Weights of a small image VAE: decoder norm groupnorm, decoder widths [64, 128, 192, 256].
Rows from block 2 of the decoder, named by matrix and row number. Rows with one number belong to one channel. Each number is 128 + 32 x the weight over its row's rms, rounded and kept within 0 to 255. All counts start at 0. Numbers have three digits each. After the name is the row's rms in percent of the matrix's.
# convs0: first 3x3 conv (decoder.decb.0.0.convs.0.weight, 192x192x3x3, standardized in use), inputs 36-39, a 3x3 kernel for each
# convs1: second 3x3 conv (decoder.decb.0.0.convs.1.weight, 192x192x3x3, standardized in use, transposed), outputs 36-39, a 3x3 kernel for each
convs0.90 101:109106133117151145095107119084107114099192126121153126114136124104131085087132104030131123158145144165087133
convs1.90 102:120129131090196095131179112144168160098052201075138155157146156113154128132146112166149127085112100108128144
convs0.91 098:180208145097159100171124161168101166114131132133098125103156129170138111063144150069177146190104147137203071
convs1.91 092:077143070130106127090149151088149167159104150043131110134094156138153066181165117155119155094133097149154159
convs0.92 099:121158102189137106081117128164163123123119134108138163176161152103134133115188172120126163111097116124138075
convs1.92 091:122106126124093147139096075062166186145114118076106101092079126129123122162108119134115161136090113104115128
convs0.93 093:124114161134115138132151162135119138076105131129111125145117143135141098148089102202136194155135124148097080
convs1.93 091:159127126104143168084106091112128119175108120104139122125164149122155161123140154111162136147115145121099110
convs0.94 101:127121136124204160154154115124132116174100083151114128098092125061128096109144162099107075145161139089093067
convs1.94 097:116127094191080133142158118120128156145092078114072135124132170090085128160127155168093161174120113191132168
convs0.95 106:139084114136082124156086112088140154146199142110176180099149140144189147127179108046111143075098114162145128
convs1.95 095:124150087072121129153171116032102089127168131128134106160117050091145147071074141142157158079136151106175150
convs0.96 100:124141134129120059129115192112129137139117138111123155170139101158129102120119140156105057088105103088122170
convs1.96 090:066139072136153170106132105084171175134162114103165110100119137155095101113094116097140168116123166134111125
convs0.97 095:150099146169111108157201116133114137101102120143120104171079125099078138169136113127111118124146105162081154
convs1.97 144:133164150129173126126160126158076175086098130171116160156142126095164120137061100141151144129173190122128090
convs0.98 097:117148121132155092119150145112123145157164110153128138135079107138219174095150131068137132079118155127091133
convs1.98 117:098076170177094100100080148138185179106105136065060168163128152159105145168102155170138084123152098133113168
convs0.99 099:103122125137141093156103140143151152130155097130118129153098117152144187107129130072165161149098097155102091
convs1.99 089:157162046200146156149108148078123144135177111106110130152096128110064128110104117183135159151113146089130134
convs0.100 107:086121108139127130104089143068158108098134110096146106155109094100137121107163106251106132142102125080127092
convs1.100 096:180129114150217125134149135128163168147165135210090169121104136114142118142112111132144184140127145142137081
convs0.101 099:093153103075142099159101119160106143139143131123116130139105094130139057091144146038164149121177164174115167
convs1.101 086:127140077112109075169108201154097142113134079062145149075126153122126132120170085129150144138105176148159119
convs0.102 099:125112145146095143092114134112116137091139120124134134126133129094097138114100127022125000002083000159000078
convs1.102 105:103116195140145138079144114067155127183135159110099116098184091125108150139166109135154105183131156116134129
convs0.103 093:147097149135098120129078117114122138116121136122150119168085117112086079109143151132067080072127111068146150
convs1.103 182:120157091118176102155124117199097133117127138145085142054102140125157126160143147144106096127155143122106096
convs0.104 105:129101175103140134136176129138122132147124086139131109118158065100206069110133144079160080141169125150091110
convs1.104 093:121041158105120098096150122198139094084155106054115099051125131170130103180130139110123128140085135151099136
convs0.105 105:162152112145152132104138103127103097124107127117116145098200147188102135112084144132137138109134126136147114
convs1.105 117:164123146148101080163111052105148116096160192069159100084181136117117110126108126140142170162127127144113133
convs0.106 099:103061124130142104111105089095110132137157147148203181113027074163137091113112105106228111162077108194036163
convs1.106 091:177147145139105132118145117064038134128143141128099149143132118148089136126135182145130128144099144108101174
convs0.107 096:099127122117125106086107152117132115100131126112128104120128087122149091052162095145220110118092137110065121
convs1.107 108:100141112132116125125113117171138095114102086138086101162084128139141169112113127122088126150190122138148108
convs0.108 100:171168116170154194145141107139140119125134145137149113126174117132153184119094131077155112102145089096137149
convs1.108 088:104132137141140138129128129149156100136156062121075085127141126099103087175139124144137153172148155157109121
convs0.109 107:118123140084103120089083113135131146097133170157147136117126117139082076125098110116104136135109168120165202
convs1.109 124:204116111125090065161175110180147127142194138134130153142111127144113124061055120163144156130114126118100115
convs0.110 095:133140124160155121141094180127142132150110112154111133086139167105126141137141122141103082121184118105108069
convs1.110 185:155097077127168146104170132132113099126143145034147156097128139100190148201056102115141090152112111122116143
convs0.111 090:134173160151131067120114097141123137165161111157126118110097142128143127130121073099084126083107116128164110
convs1.111 108:142116099185125131096155109144106106157144112094132086117149148127084110127122139165100080114197096105130121
convs0.112 102:141154143157133124126149092113103126125098122112123100155102124097109144122109162141122159109138100111141143
convs1.112 124:166115071141201108186116123113121096068099140135127186084158123102165160174103127145111135156067190124137137
convs0.113 096:095118122128127163124150131101140113098093134143119135134160089103129087084160154088119130140108120120093116
convs1.113 132:137149153117078089173086126156079088088149106131101134139117096149124192120140134106185112125112157133160121
convs0.114 110:140139117166131104132137133167138185126132162113159144151139158153153089132130122131109089163156150137084186
convs1.114 091:152165128199168133134176156120143107096117046114113039201086147100116147086109113130135104143132115121157149
convs0.115 095:161091135109129069141138086104140147139143111170188124106157116139136126126124112061217197124108115059112077
convs1.115 093:140135109122193088096176090096116114132167108150152177147103122163085066110034132159134142102154180144075189
convs0.116 117:147124137122157125128126112128135172086117166116111149146127109149137091151128130121148167103102127165098087
convs1.116 089:122114128122122146104201118168173106117092111086088137090089116122111214099101107150118127145097094124102113
convs0.117 095:139113102164124160090137180127155169135106195107158100127204127140116099131077072091160217123138124155095056
convs1.117 091:109134123135144162144130146105102189100133064135110148192202135128064130094077118149155108152176155123146142
convs0.118 105:110082105146129137102135136053083123152111122151127150065100120130111157176121066183103085111141067014131157
convs1.118 095:145100167152192189181147137190125137072121140123157178148117078040097143094156116125132181173126161170137123
convs0.119 098:090114147127143155130151111186117143133117146115105145185130144139086121144156121082112111129115114126119130
convs1.119 090:167156168084111148120112156159175119061142091132163138121025076129114144080119148124139114123107120166154138
convs0.120 104:190099102108131094161108115116083095098132138144148096164188118079093108085139161065193091114146193190097108
convs1.120 112:123162101085113192115178109166130106035141122141124103083101159175132097189091146178127092074119121121120144
convs0.121 115:117147080140151139138112129110084111085038119108079135120080097117109081055119114145145102127123120093071088
convs1.121 095:149154148106171141140176127103084085088089102168015195113101095188171155176132089139169148123132114170168108
convs0.122 105:183136132182129140108098129130120115125083120123140090107144153103083147153132076076217168212103177101140129
convs1.122 090:089180146134092085181148090161112120091162094166091155079107109157145130113112146115120125143151081073095146
convs0.123 093:113153114121141128086140108124105132122123116151118156121125122101115145173068144187000188032079006000189000
convs1.123 103:094113212146115123157131074097169128091125110110146151118203097202103178091124169209109195123114159096139121